From a checkpoint of a small multi-label image tagger.
Model: 4.99M parameters, arch swin, activation swiglu, patch size [2, 2], widths [96, 192, 384].
Rows from block 3 of a small multi-label image tagger, named by matrix and row number. Rows with one number belong to one neuron. Each number is 50 + 15 x the weight over its row's rms, rounded and kept within 0 to 99. All counts start at 0.
After each neuron's rows are labels from the 100 images, of 14848, where the neuron reaches its largest size: "peak at" is the part of the image that holds the peak. Only what is clearly more common there than usual is listed. The data: pixel-art sprites of 400 made-up characters on tiled backdrops. In brackets: how many of the 100.
# gate: MLP gate (model.blocks.3.mlp.gate.weight, 384x192), inputs 128-191
# fc1: MLP up (model.blocks.3.mlp.fc1.weight, 384x192), inputs 128-191
# fc2: MLP down (model.blocks.3.mlp.fc2.weight, 192x384, transposed), outputs 128-191

gate.235:82 42 56 57 63 52 56 50 51 69 43 65 55 52 52 57 42 45 27 54 63 51 46 72 63 53 25 58 47 59 46 43 51 50 62 24 48 51 42 39 60 76 63 52 26 46 22 38 71 66 49 61 54 21 41 32 26 55 68 58 33 37 56 60
fc1.235:41 43 46 77 75 71 68 73 63 57 74 53 49 58 21 24 64 51 68 50 51 60 22 48 58 33 51 46 56 35 82 77 43 62 76 42 56 51 55 58 48 38 37 27 40 31 35 70 54 63 62 58 48 52 69 50 72 19 50 69 63 68 50 58
fc2.235:32 43 74 34 29 56 23 49 55 50 51 73 42 71 28 41 42 37 52 81 42 34 79 44 62 54 88 54 47 34 61 63 38 35 40 35 57 63 58 40 47 50 43 59 45 64 79 55 24 70 59 64 46 31 41 59 49 60 40 53 38 32 44 40
peak at: top left (33); middle left (32)

gate.294:58 51 58 28 52 57 18 64 44 58 56 54 26 36 48 52 40 48 54 63 52 61 71 43 30 56 68 56 46 55 56 20 42 63 32 50 41 57 41 50 23 36 35 49 54 34 34 52 50 63 50 50 56 32 58 63 73 51 21 53 46 51 50 46
fc1.294:39 36 53 76 46 66 55 39 62 48 54 36 86 58 40 64 44 51 62 40 65 53 53 72 53 32 23 52 52 48 37 73 45 39 81 51 64 52 97 29 76 60 42 46 46 58 34 55 38 56 42 18 68 63 27 47 12 51 60 52 66 45 58 56
fc2.294:46 65 58 34 54 54 32 56 43 26 55 49 39 63 42 46 50 36 84 83 83 61 57 44 26 46 46 41 68 67 47 50 61 27 52 46 41 61 74 67 45 63 57 57 36 38 49 42 79 61 69 57 41 47 39 61 45 43 25 54 77 52 24 38
peak at: middle left (28)

gate.78:37 55 47 53 82 55 62 60 44 64 57 83 70 38 42 47 48 29 66 64 34 40 54 51 30 53 54 48 33 39 57 46 45 36 58 34 55 50 63 33 27 40 25 50 27 50 78 45 35 65 59 46 43 33 45 37 57 55 40 79 62 24 60 48
fc1.78:65 43 49 30 63 51 95 62 42 60 77 25 59 59 56 50 23 62 71 54 46 53 61 84 23 37 51 58 51 72 50 42 61 43 40 63 63 36 66 47 68 52 67 46 13 23 45 66 56 31 71 28 33 46 65 66 26 52 22 52 33 30 49 59
fc2.78:31 67 53 43 81 57 82 69 43 54 47 70 68 34 55 21 55 42 63 53 55 59 49 33 49 44 29 74 52 44 45 63 48 49 58 61 55 22 46 54 82 57 60 52 56 25 49 42 46 33 52 42 40 18 42 56 54 48 87 64 66 64 65 56
peak at: bottom left (34); bottom centre (27)

gate.353:32 63 54 48 61 52 35 62 53 42 78 50 48 58 41 24 36 70 48 63 56 74 78 28 45 47 47 28 53 32 64 52 53 49 64 50 43 41 62 41 57 61 67 66 74 61 44 64 43 52 79 49 40 80 64 59 65 65 48 84 64 51 26 53
fc1.353:58 40 61 53 38 44 37 54 54 37 31 47 35 46 34 11 37 44 46 47 32 57 72 55 34 64 50 28 56 58 68 33 59 15 65 35 38 64 36 59 57 55 47 79 87 45 53 65 34 27 53 35 32 61 36 40 51 55 62 64 65 70 58 57
fc2.353:26 28 36 51 62 37 63 52 52 29 32 58 56 25 46 71 68 46 54 49 17 42 74 55 46 35 49 30 57 59 35 40 61 58 62 22 66 85 46 53 57 77 35 48 56 47 51 70 67 66 45 57 49 59 46 49 34 48 30 42 44 64 31 54
peak at: middle left (27)

gate.80:34 49 61 67 53 45 61 41 49 50 59 36 56 42 80 23 38 51 65 43 47 57 39 38 53 39 61 65 71 57 43 60 26 44 74 77 39 78 78 41 34 35 44 78 51 68 42 44 56 56 48 44 29 62 47 81 74 41 39 38 46 62 44 37
fc1.80:16 47 53 62 33 55 51 16 63 58 66 31 68 58 57 41 55 54 54 47 43 59 50 59 56 30 70 51 60 37 23 86 40 30 70 48 42 87 73 52 56 45 27 62 74 66 47 44 56 69 65 36 64 72 73 66 56 51 39 36 32 63 36 21
fc2.80:41 14 16 37 74 62 43 61 69 57 52 76 67 68 27 66 76 59 52 64 67 66 09 38 35 25 32 56 50 42 60 47 76 66 66 54 35 13 72 42 49 60 63 43 67 68 69 59 38 55 47 56 56 41 20 31 32 24 57 77 30 31 52 45
peak at: bottom centre (31)

gate.71:19 51 51 57 80 45 60 48 54 64 75 61 76 79 51 27 30 59 83 67 58 59 63 52 59 26 20 59 63 10 33 67 61 41 59 24 50 58 50 46 83 75 65 57 59 49 37 47 58 43 47 66 57 47 44 48 23 46 58 53 65 05 29 31
fc1.71:41 20 32 31 44 40 44 44 29 57 28 81 20 41 30 60 65 25 50 53 53 40 54 71 52 70 36 37 59 52 53 26 39 49 50 19 44 75 46 57 56 35 52 49 53 77 74 43 64 24 39 57 54 49 60 45 61 40 59 36 35 71 33 51
fc2.71:53 33 31 52 65 43 39 44 43 53 54 75 39 45 31 63 65 28 23 69 61 50 61 66 34 49 40 48 24 32 50 31 84 50 49 64 48 49 52 69 32 58 62 56 71 63 43 83 52 60 51 29 79 43 33 21 61 25 48 68 31 30 45 74
peak at: bottom left (40); middle left (27)

gate.241:35 64 24 62 80 72 57 30 44 63 43 38 52 41 44 29 54 56 59 41 50 63 53 40 49 35 21 49 31 19 58 37 64 44 64 46 58 46 49 63 61 44 76 55 53 35 53 57 66 35 68 41 41 53 61 39 19 49 54 66 48 28 48 24
fc1.241:57 98 54 60 44 64 81 37 51 38 44 42 51 44 56 55 32 60 57 24 34 43 53 31 29 49 55 61 39 10 56 48 47 67 23 53 38 53 57 66 72 44 75 50 52 43 28 66 75 47 49 61 60 57 47 57 48 60 67 49 56 38 35 27
fc2.241:64 54 28 78 55 67 51 35 42 58 40 51 54 51 57 18 55 36 73 46 62 48 18 00 49 60 27 45 50 49 63 55 44 49 70 57 34 49 57 61 45 55 42 28 48 85 59 15 44 31 62 56 28 67 51 67 41 42 59 50 59 44 73 35
peak at: top left (33); bottom left (32)

gate.293:27 38 22 29 72 38 31 46 64 75 70 67 70 57 39 39 53 47 69 60 73 69 59 50 50 59 53 40 54 38 60 79 43 62 48 84 70 38 48 51 51 54 53 48 60 47 68 40 37 46 33 48 35 47 35 47 55 66 51 58 63 41 36 58
fc1.293:58 44 61 47 46 46 61 56 56 66 70 75 39 44 28 46 21 39 64 23 37 78 42 27 14 51 48 37 43 60 70 18 52 53 60 64 44 53 40 44 55 45 52 30 47 54 28 47 62 74 60 51 70 64 43 58 51 48 35 66 40 71 34 49
fc2.293:31 32 30 51 78 55 50 48 50 47 76 70 61 57 42 35 26 65 61 47 65 43 45 16 40 47 34 41 59 50 60 37 66 65 75 68 39 26 61 61 35 57 65 42 65 70 48 42 48 63 60 57 50 26 40 65 69 31 42 69 53 33 45 41
peak at: bottom centre (31)

gate.298:47 36 44 53 73 66 76 56 46 42 57 46 54 50 64 55 41 47 39 82 59 35 50 64 48 50 43 52 33 51 56 62 40 46 44 38 45 64 46 34 61 48 64 65 25 55 41 47 68 60 69 64 44 34 78 44 66 51 40 70 28 62 45 56
fc1.298:39 82 62 85 82 54 52 62 57 67 58 59 44 56 43 51 17 58 56 56 63 49 31 15 62 55 48 57 23 35 58 52 46 80 24 55 48 37 61 50 22 49 36 44 53 37 22 63 39 57 56 52 60 41 59 47 70 32 72 57 78 47 44 65
fc2.298:45 68 60 61 48 57 17 68 46 62 44 52 54 58 47 38 51 17 55 57 63 51 49 27 64 60 79 78 46 17 32 60 40 57 57 67 47 18 30 54 39 75 55 40 50 34 70 54 33 69 47 56 45 27 43 52 30 37 70 36 62 53 68 31
peak at: middle left (27)

gate.151:42 65 46 53 57 55 52 72 38 76 64 55 63 35 44 55 59 37 52 46 38 24 52 47 65 59 59 50 63 57 49 54 46 48 43 35 65 21 29 51 46 35 73 42 44 48 48 54 42 63 30 53 46 17 70 50 34 48 68 56 76 55 36 72
fc1.151:50 80 41 43 50 42 54 61 53 61 49 39 57 36 57 50 58 66 21 50 62 29 40 48 75 38 50 57 36 39 32 38 34 53 22 45 53 32 29 16 12 36 53 51 66 60 41 62 56 59 56 61 57 53 48 58 53 58 38 47 19 40 32 43
fc2.151:14 32 66 57 23 37 34 33 62 17 36 33 46 41 61 31 65 43 51 60 58 59 75 46 50 62 60 43 52 66 47 26 32 28 41 42 35 62 61 51 71 53 31 65 76 63 51 41 49 31 56 54 39 60 43 45 44 49 36 26 42 42 25 41
peak at: top left (40)

gate.374:56 57 28 10 70 44 49 45 59 72 47 40 40 16 58 36 35 44 42 83 19 45 49 79 39 37 41 74 41 78 46 63 39 75 40 47 46 59 37 47 53 21 52 51 42 32 57 54 56 45 43 54 49 21 73 64 35 46 14 77 34 57 37 56
fc1.374:14 54 21 52 49 61 76 47 52 35 60 43 75 41 63 51 64 65 61 73 11 48 34 77 45 21 45 73 38 49 46 50 57 63 39 69 47 52 57 57 60 30 49 55 40 57 91 47 58 27 68 52 63 62 51 65 36 34 24 56 33 35 58 55
fc2.374:36 41 36 38 28 67 36 30 79 36 46 43 42 59 57 41 48 43 56 56 28 34 74 52 33 54 58 25 61 52 58 48 50 54 35 60 29 41 77 67 53 47 79 71 65 52 70 47 51 30 66 53 41 80 31 73 64 75 27 59 26 54 55 41
peak at: centre (30)

gate.321:26 56 53 57 41 53 40 56 42 60 75 59 33 52 33 61 47 30 73 55 56 45 52 66 57 62 73 31 54 30 57 51 16 29 44 42 84 88 66 51 30 38 38 24 27 48 89 63 53 69 31 45 43 40 68 51 63 35 36 58 50 50 36 41
fc1.321:80 33 65 46 61 45 21 38 59 49 44 40 49 44 84 37 56 68 30 69 51 69 62 43 40 57 34 56 61 64 45 39 72 49 76 44 32 27 64 53 47 75 58 80 84 49 38 27 61 45 61 52 57 65 19 49 51 47 49 49 42 51 73 58
fc2.321:43 65 61 64 46 22 52 64 47 44 57 67 47 49 40 34 65 12 53 81 46 65 76 28 37 63 59 46 30 45 51 37 61 31 66 48 65 42 39 42 39 43 12 48 39 47 61 49 26 65 76 57 27 29 44 52 71 49 31 58 69 45 51 68
peak at: bottom right (40)

gate.209:26 78 19 47 57 56 66 36 64 37 54 46 64 27 51 40 63 53 37 74 39 58 44 45 34 41 36 45 59 46 64 39 38 68 53 59 38 61 46 71 50 46 54 79 64 64 42 75 56 35 78 38 43 59 62 56 58 49 31 66 71 38 45 48
fc1.209:43 54 82 34 48 40 46 55 80 51 45 35 48 47 31 22 53 39 42 59 58 72 51 48 50 40 54 64 55 42 74 58 51 38 70 67 59 47 49 28 31 30 43 42 35 62 43 43 57 52 46 38 02 32 53 65 73 68 50 67 25 93 75 81
fc2.209:71 33 41 66 57 51 24 56 39 77 50 37 43 62 55 75 73 59 59 51 42 45 58 61 39 57 65 50 61 76 38 48 67 66 19 55 46 24 52 64 22 35 16 23 64 34 43 43 53 70 29 53 43 50 75 52 67 43 24 46 27 59 36 55
peak at: middle left (37)

gate.112:38 39 25 43 37 69 13 52 42 33 32 66 55 52 60 85 75 54 51 40 87 16 65 55 52 60 55 54 34 43 33 49 55 57 18 27 52 32 55 70 37 66 44 50 53 41 64 47 35 68 25 68 58 49 25 34 59 54 42 38 80 25 56 44
fc1.112:48 82 53 26 64 40 55 39 82 47 58 42 50 23 48 44 36 36 35 61 28 47 27 71 48 24 53 53 56 54 36 63 57 37 40 58 59 72 56 42 30 41 67 70 52 37 45 88 63 53 47 59 45 38 52 59 54 38 46 52 54 84 29 50
fc2.112:24 40 51 46 51 54 34 52 26 48 51 55 42 42 43 46 51 40 63 45 41 18 80 61 31 73 34 59 48 54 40 35 58 37 41 57 59 31 77 56 42 53 64 57 56 49 60 21 16 42 64 56 52 39 25 50 60 66 56 39 57 46 69 61
peak at: top centre (25)

gate.133:40 46 33 43 44 65 46 76 67 62 61 50 71 55 62 35 53 68 45 76 49 41 55 66 53 44 42 66 54 66 32 48 17 55 37 64 48 73 53 54 43 41 29 60 59 45 56 63 44 55 40 47 27 52 36 57 48 59 41 57 62 46 54 43
fc1.133:76 42 40 71 36 61 42 54 55 48 40 36 44 51 07 71 74 41 53 34 72 55 60 62 55 72 34 33 49 49 51 51 60 24 36 35 41 24 69 53 59 49 20 36 53 67 52 48 29 40 59 29 53 62 58 26 35 53 60 71 48 44 77 52
fc2.133:68 61 33 51 26 28 51 60 61 53 40 55 44 54 36 59 40 39 46 31 59 56 35 58 60 52 32 43 42 44 54 62 36 44 58 48 31 72 51 41 25 70 66 38 51 86 43 52 44 68 55 53 71 42 40 42 37 40 73 47 43 56 54 50
peak at: centre (26)

gate.128:42 46 26 20 43 52 21 47 58 53 56 30 71 70 46 74 55 62 65 61 50 31 70 81 60 51 47 52 55 50 40 76 42 51 41 58 68 49 84 51 34 34 49 35 29 55 63 62 25 47 20 55 83 36 58 70 56 78 42 41 43 36 44 34
fc1.128:15 22 58 64 51 57 53 48 42 27 65 27 61 47 55 49 87 45 47 41 39 48 41 38 79 44 44 38 84 60 60 70 44 66 40 55 41 13 70 67 46 58 59 61 24 26 46 61 47 53 50 49 49 63 43 44 58 57 55 25 51 67 64 69
fc2.128:36 72 34 93 68 41 56 61 51 64 22 59 48 18 39 46 52 53 46 59 30 58 64 44 63 40 61 39 13 44 58 46 46 70 47 60 57 41 02 48 21 18 67 59 43 16 55 83 39 51 56 54 44 43 58 31 41 48 75 63 46 54 51 50
peak at: bottom right (36)

gate.75:34 63 37 64 62 77 58 55 44 53 39 67 64 47 42 57 45 41 54 66 69 37 66 97 46 32 61 45 42 67 46 67 63 28 46 59 64 71 47 67 64 48 65 78 33 24 69 73 47 40 57 53 57 56 34 41 60 51 30 55 80 38 34 52
fc1.75:39 47 47 49 48 67 43 57 42 36 60 70 45 64 51 65 80 38 54 65 70 33 42 70 62 60 40 36 64 42 78 42 18 57 44 35 48 66 63 81 54 49 26 39 42 64 61 68 29 28 62 41 54 77 48 23 49 38 52 36 70 45 68 54
fc2.75:36 65 37 56 69 64 43 44 54 61 25 72 57 31 68 50 34 63 50 43 56 59 17 65 55 31 36 63 62 44 51 59 47 48 47 54 39 35 33 60 74 67 80 64 41 66 54 72 60 16 31 46 70 63 52 34 34 44 74 41 49 55 67 44
peak at: top right (36); bottom right (32)

gate.332:70 55 45 50 53 33 63 50 40 38 53 40 44 46 51 54 69 48 49 74 55 43 46 68 71 74 52 44 47 40 69 42 39 67 41 68 76 42 50 65 35 23 65 68 09 31 49 46 68 40 80 36 48 62 53 41 48 39 40 38 46 79 31 65
fc1.332:63 47 44 39 39 35 67 35 41 32 46 47 36 38 57 56 49 74 58 57 30 41 52 32 54 72 49 43 33 38 61 37 46 65 47 50 55 32 51 77 43 26 85 51 38 46 55 34 63 26 70 36 33 51 42 65 42 51 46 43 48 62 72 68
fc2.332:94 34 51 31 13 71 33 43 29 48 37 53 35 73 56 39 33 43 45 40 76 51 00 66 54 42 56 48 51 69 37 50 50 37 48 54 53 28 65 80 74 57 53 37 48 36 41 17 54 53 50 60 42 79 27 42 50 45 64 30 48 34 80 53
peak at: top centre (26)

gate.191:48 46 53 63 45 40 47 30 65 48 62 43 45 52 73 49 45 84 67 26 44 39 43 72 55 40 41 59 62 70 65 45 54 36 61 52 55 73 70 46 64 35 56 46 48 59 35 52 55 66 81 31 51 79 71 86 44 61 35 68 32 67 57 42
fc1.191:47 55 36 70 53 73 85 56 52 59 62 19 60 43 62 12 36 66 61 22 45 62 52 70 52 54 36 49 53 67 59 50 41 67 57 76 41 25 29 31 70 35 54 36 39 17 46 54 42 37 42 46 36 46 65 37 75 62 55 68 65 47 68 25
fc2.191:46 47 52 52 50 76 88 61 31 54 53 41 55 73 28 58 56 49 76 62 69 27 25 39 71 54 56 49 43 31 46 47 32 59 57 51 40 78 74 71 47 47 62 35 61 47 17 61 64 60 64 56 61 25 60 55 37 05 71 47 32 37 36 46
peak at: bottom centre (37)

gate.240:76 39 44 47 44 53 77 33 23 61 50 62 40 54 39 63 34 42 42 35 67 56 52 70 49 56 47 64 75 63 49 27 46 39 47 53 52 58 47 70 79 61 70 46 33 49 20 41 79 53 53 46 54 28 54 62 32 44 67 56 51 35 29 56
fc1.240:35 53 61 54 66 52 41 71 79 47 58 24 62 70 55 55 62 52 53 52 35 25 55 50 56 23 46 53 23 40 63 77 36 68 22 41 30 54 64 34 47 30 20 41 54 25 68 72 21 51 51 64 54 54 63 37 62 60 36 51 54 72 56 45
fc2.240:32 50 37 74 69 43 46 68 57 58 52 88 46 42 33 43 61 25 53 77 40 52 81 43 50 72 38 32 37 34 73 51 44 33 67 44 52 59 39 24 26 63 52 49 33 73 77 46 36 48 51 51 36 26 37 56 54 50 50 69 41 41 57 52
peak at: middle left (32)

gate.124:59 53 53 37 51 41 40 29 30 57 51 58 54 37 72 53 73 59 69 46 63 71 62 73 58 60 50 53 60 50 33 31 56 54 64 71 69 36 48 71 42 54 73 50 56 58 51 23 33 59 32 30 34 57 49 54 55 56 85 60 54 43 65 52
fc1.124:22 38 49 48 60 46 20 52 54 67 53 25 72 61 38 34 58 40 56 74 45 24 68 48 53 57 35 70 60 55 33 76 61 21 59 57 51 33 91 67 49 40 52 57 70 52 60 34 26 58 62 37 52 40 30 53 52 71 28 57 65 49 63 80
fc2.124:49 31 36 54 74 39 32 62 54 60 57 45 44 49 38 46 68 58 57 48 79 45 16 61 75 57 33 49 65 44 39 52 53 42 44 64 55 57 36 33 48 49 37 54 50 65 68 48 30 46 16 50 40 41 37 49 42 25 80 34 34 71 58 50
peak at: bottom centre (40)

gate.266:62 75 41 54 83 40 50 38 50 63 42 66 35 23 57 39 55 43 45 53 66 68 58 42 57 57 43 56 53 60 55 58 52 30 75 32 43 46 36 43 25 68 48 74 68 69 56 39 62 58 59 53 56 62 66 56 56 48 60 63 47 55 36 44
fc1.266:25 24 71 44 47 11 45 43 58 77 72 60 41 39 63 41 69 33 54 55 47 51 41 73 58 72 50 45 45 76 59 57 28 30 56 37 67 67 64 41 45 47 36 48 56 52 66 34 31 67 30 44 35 48 56 62 52 44 52 35 62 77 39 70
fc2.266:65 49 58 48 41 44 63 45 36 65 64 44 25 63 38 22 42 64 62 54 97 58 46 43 49 60 66 63 69 46 37 63 44 31 54 27 63 73 39 33 40 40 44 31 33 33 42 30 43 65 40 39 30 63 59 67 74 32 51 68 75 54 49 51
peak at: top right (49); middle right (26)

gate.178:22 49 52 70 27 43 74 16 60 57 41 31 68 24 48 45 51 32 39 31 23 36 54 47 41 35 48 49 66 42 62 21 42 48 65 47 38 63 64 72 59 39 39 67 95 71 50 84 43 32 64 38 64 52 35 49 38 53 55 41 64 43 54 41
fc1.178:96 52 71 43 71 56 34 76 48 39 61 60 30 70 56 51 48 59 59 72 84 71 49 50 56 67 49 48 37 48 52 65 60 47 36 61 44 27 38 41 43 56 41 25 21 34 24 17 53 66 44 49 35 56 67 38 70 48 27 60 41 58 52 54
fc2.178:31 50 70 61 43 51 29 52 25 67 61 55 25 72 59 64 53 29 49 33 69 13 81 53 39 81 62 48 31 75 32 42 62 44 48 45 60 43 58 49 31 44 72 62 75 54 59 39 36 78 29 37 53 38 37 60 73 55 48 39 43 49 52 67
peak at: middle left (43)

gate.194:46 43 51 60 35 32 50 30 58 59 41 41 71 36 54 63 39 59 41 49 27 44 53 70 65 43 79 80 71 64 42 52 30 43 66 43 49 37 48 31 50 46 55 54 57 58 22 75 37 52 78 49 77 30 20 65 37 35 65 35 59 34 46 52
fc1.194:59 49 66 70 46 41 44 31 23 56 46 38 46 59 37 68 61 52 75 24 80 61 51 62 34 77 58 60 61 47 17 41 70 40 64 36 61 42 52 64 63 73 59 37 37 54 22 27 71 52 34 42 45 53 36 63 40 46 53 48 64 35 54 32
fc2.194:76 38 39 52 53 52 56 67 34 46 68 37 43 58 32 29 06 62 43 34 61 48 53 53 44 59 57 31 16 80 49 29 52 48 23 53 34 30 50 73 36 33 70 50 47 35 37 46 50 58 69 50 29 38 68 37 64 76 34 55 44 64 53 74
peak at: top left (34); bottom left (32)

gate.73:47 58 36 58 57 32 61 42 43 54 49 55 61 30 49 43 38 38 58 59 54 49 44 50 61 40 55 55 55 24 52 55 43 38 64 23 52 42 56 68 64 67 48 58 51 43 41 78 53 45 62 63 73 57 23 45 32 41 75 50 99 39 45 66
fc1.73:45 40 39 63 48 66 64 63 44 36 30 58 36 43 46 08 39 37 49 62 12 34 52 42 59 42 58 56 61 26 72 50 44 51 67 37 47 62 43 47 67 25 55 69 37 31 56 50 75 23 65 61 51 24 45 48 43 62 48 48 61 42 61 59
fc2.73:58 75 59 54 71 51 41 49 72 39 16 56 60 42 53 55 77 38 37 55 49 66 11 46 61 23 48 60 46 26 39 58 45 70 40 58 50 46 28 58 56 82 45 69 35 49 43 82 51 38 36 50 58 53 43 25 22 24 63 44 65 49 71 48
peak at: top left (34); middle left (26)

gate.172:50 53 42 36 62 51 32 30 62 41 38 84 40 34 46 67 82 20 36 83 38 43 48 62 63 57 47 46 81 42 48 33 57 50 60 30 49 58 48 56 36 67 44 77 57 70 42 71 65 75 48 52 72 37 43 49 59 38 44 59 28 55 51 63
fc1.172:47 65 67 66 40 34 67 63 35 49 78 26 52 70 61 52 29 59 69 28 69 38 60 47 56 59 67 79 31 48 32 56 30 31 34 59 62 68 74 48 47 37 33 24 37 38 33 42 35 59 43 42 83 55 39 61 35 63 52 29 78 46 41 52
fc2.172:43 56 56 69 40 31 73 67 34 45 59 56 37 59 29 23 51 67 67 34 59 52 78 43 55 58 58 61 45 68 57 63 31 15 54 44 56 54 43 44 42 20 48 28 16 33 34 40 45 48 62 48 26 37 59 72 64 52 44 41 72 65 71 55
peak at: top right (53); top centre (33)

gate.231:44 34 52 53 38 29 54 32 48 59 22 35 27 52 38 43 14 78 39 47 70 30 52 65 48 50 38 50 39 64 58 32 59 21 30 36 43 92 69 42 62 32 56 76 51 61 68 46 46 40 47 39 57 56 38 65 39 60 42 51 45 71 30 54
fc1.231:42 49 70 51 33 29 53 30 54 72 31 42 37 46 39 58 41 72 69 33 62 24 47 63 53 40 44 56 46 53 34 45 37 21 25 27 46 87 64 40 58 45 45 48 32 56 76 40 40 44 32 56 52 49 54 62 15 53 66 50 30 45 42 42
fc2.231:55 40 29 30 62 41 70 59 55 43 78 67 52 51 48 33 70 37 40 52 26 57 00 59 46 48 27 48 56 32 77 46 41 82 73 43 59 50 48 67 57 55 59 36 33 31 35 50 53 55 46 49 37 29 72 46 65 44 48 53 54 46 51 59
peak at: bottom centre (30)

gate.257:22 43 30 48 71 34 66 50 69 48 51 54 59 49 60 46 82 76 58 73 40 36 47 55 54 32 23 40 47 45 54 53 33 61 36 64 48 87 79 64 66 31 66 72 72 67 71 50 44 22 39 41 36 50 44 71 40 40 67 55 48 59 38 58
fc1.257:90 46 32 61 75 72 60 37 21 59 37 70 57 28 56 55 39 21 30 48 30 68 44 62 52 61 29 35 51 49 42 37 77 55 66 22 25 40 36 64 63 68 51 59 66 69 40 51 63 52 72 54 58 67 61 50 60 29 49 69 62 42 54 57
fc2.257:52 65 36 31 67 25 61 33 73 40 49 63 64 37 70 52 42 82 37 37 57 56 67 40 59 48 32 38 55 55 47 34 93 45 63 64 38 40 54 31 47 72 70 56 67 75 44 62 48 30 41 33 51 50 46 50 35 72 79 71 53 33 42 33
peak at: bottom centre (38); bottom left (38)

gate.252:67 72 52 41 68 75 85 65 27 35 55 65 59 60 43 53 62 54 44 77 50 60 44 66 39 55 69 62 54 50 39 46 55 50 57 67 53 39 62 59 57 63 59 71 36 60 41 31 79 61 55 36 26 27 65 55 31 27 53 50 43 47 75 66
fc1.252:52 28 43 63 61 44 51 49 11 40 60 72 17 70 22 51 41 47 53 19 47 36 45 70 63 64 54 36 56 52 48 30 54 52 52 61 68 48 43 79 84 58 64 71 58 13 30 50 59 41 55 31 59 24 34 54 48 49 68 43 43 80 50 60
fc2.252:47 37 37 50 32 45 60 33 36 49 72 66 68 52 51 68 30 64 34 42 60 51 18 62 66 42 72 41 72 31 53 43 28 65 45 27 49 53 34 64 46 71 63 60 43 36 17 85 40 62 47 65 67 85 46 43 54 46 33 37 45 56 24 60
peak at: centre (26); bottom centre (26)

gate.230:57 73 57 66 77 57 52 72 19 74 44 63 41 59 65 64 25 64 63 63 70 40 58 39 66 30 48 53 47 32 34 57 37 34 15 36 45 50 52 41 52 78 56 41 20 50 29 47 73 56 35 64 52 24 35 56 46 55 66 37 48 65 42 44
fc1.230:63 37 65 42 31 43 25 51 59 46 45 64 53 63 45 86 60 29 38 65 61 48 57 63 49 43 54 46 45 54 20 39 62 34 32 60 55 40 56 56 47 87 21 47 39 71 40 28 61 58 16 45 67 31 34 43 35 53 57 33 03 59 74 61
fc2.230:21 19 32 41 89 64 54 68 47 56 66 51 59 64 33 53 74 46 65 55 41 42 48 73 65 53 50 44 65 50 40 40 52 37 45 65 65 56 25 51 52 69 25 43 39 01 62 65 42 75 20 64 36 33 43 42 48 28 48 73 45 51 46 44
peak at: bottom centre (29); top centre (27)

gate.217:67 82 47 54 68 59 73 70 62 64 51 54 44 47 47 22 30 50 59 58 60 40 38 41 36 38 39 64 18 36 65 48 45 51 37 63 59 61 39 44 61 33 69 54 18 07 41 24 64 41 54 82 34 19 61 53 57 54 53 67 52 24 50 41
fc1.217:63 78 57 94 49 24 71 42 36 82 62 50 42 45 40 30 43 27 68 22 54 50 31 32 71 60 47 59 44 32 52 37 33 41 64 33 65 49 42 79 51 65 64 33 46 38 14 43 51 73 42 57 61 51 53 45 39 43 72 54 76 48 73 51
fc2.217:22 42 58 89 51 44 38 41 51 81 24 50 62 53 71 43 58 52 42 54 47 62 21 41 65 42 63 54 42 46 51 69 42 75 55 54 31 28 38 69 61 70 71 77 65 65 50 53 31 46 51 63 66 44 52 44 33 20 82 41 45 49 60 51
peak at: bottom right (33); middle right (28)

gate.184:50 78 59 69 43 56 71 63 34 42 79 34 62 60 69 86 53 52 56 63 56 52 50 53 83 53 44 52 58 25 49 72 26 46 61 63 31 58 62 64 51 96 48 59 24 58 14 62 71 37 63 41 60 49 62 40 36 57 59 24 54 55 59 68
fc1.184:55 32 67 47 60 60 33 34 73 52 43 57 53 58 39 27 43 55 60 41 51 66 56 49 23 43 54 45 33 56 71 42 72 54 50 39 56 35 47 18 45 13 25 38 58 42 67 48 34 65 47 63 36 52 52 43 65 54 35 71 57 51 35 40
fc2.184:56 57 51 34 74 42 21 63 78 53 58 62 60 41 39 46 74 24 63 67 72 76 88 45 36 52 30 66 77 36 66 69 44 47 69 35 43 33 58 49 55 66 55 43 46 54 46 24 57 50 47 37 40 30 37 48 40 81 58 59 42 40 66 57
peak at: centre (26)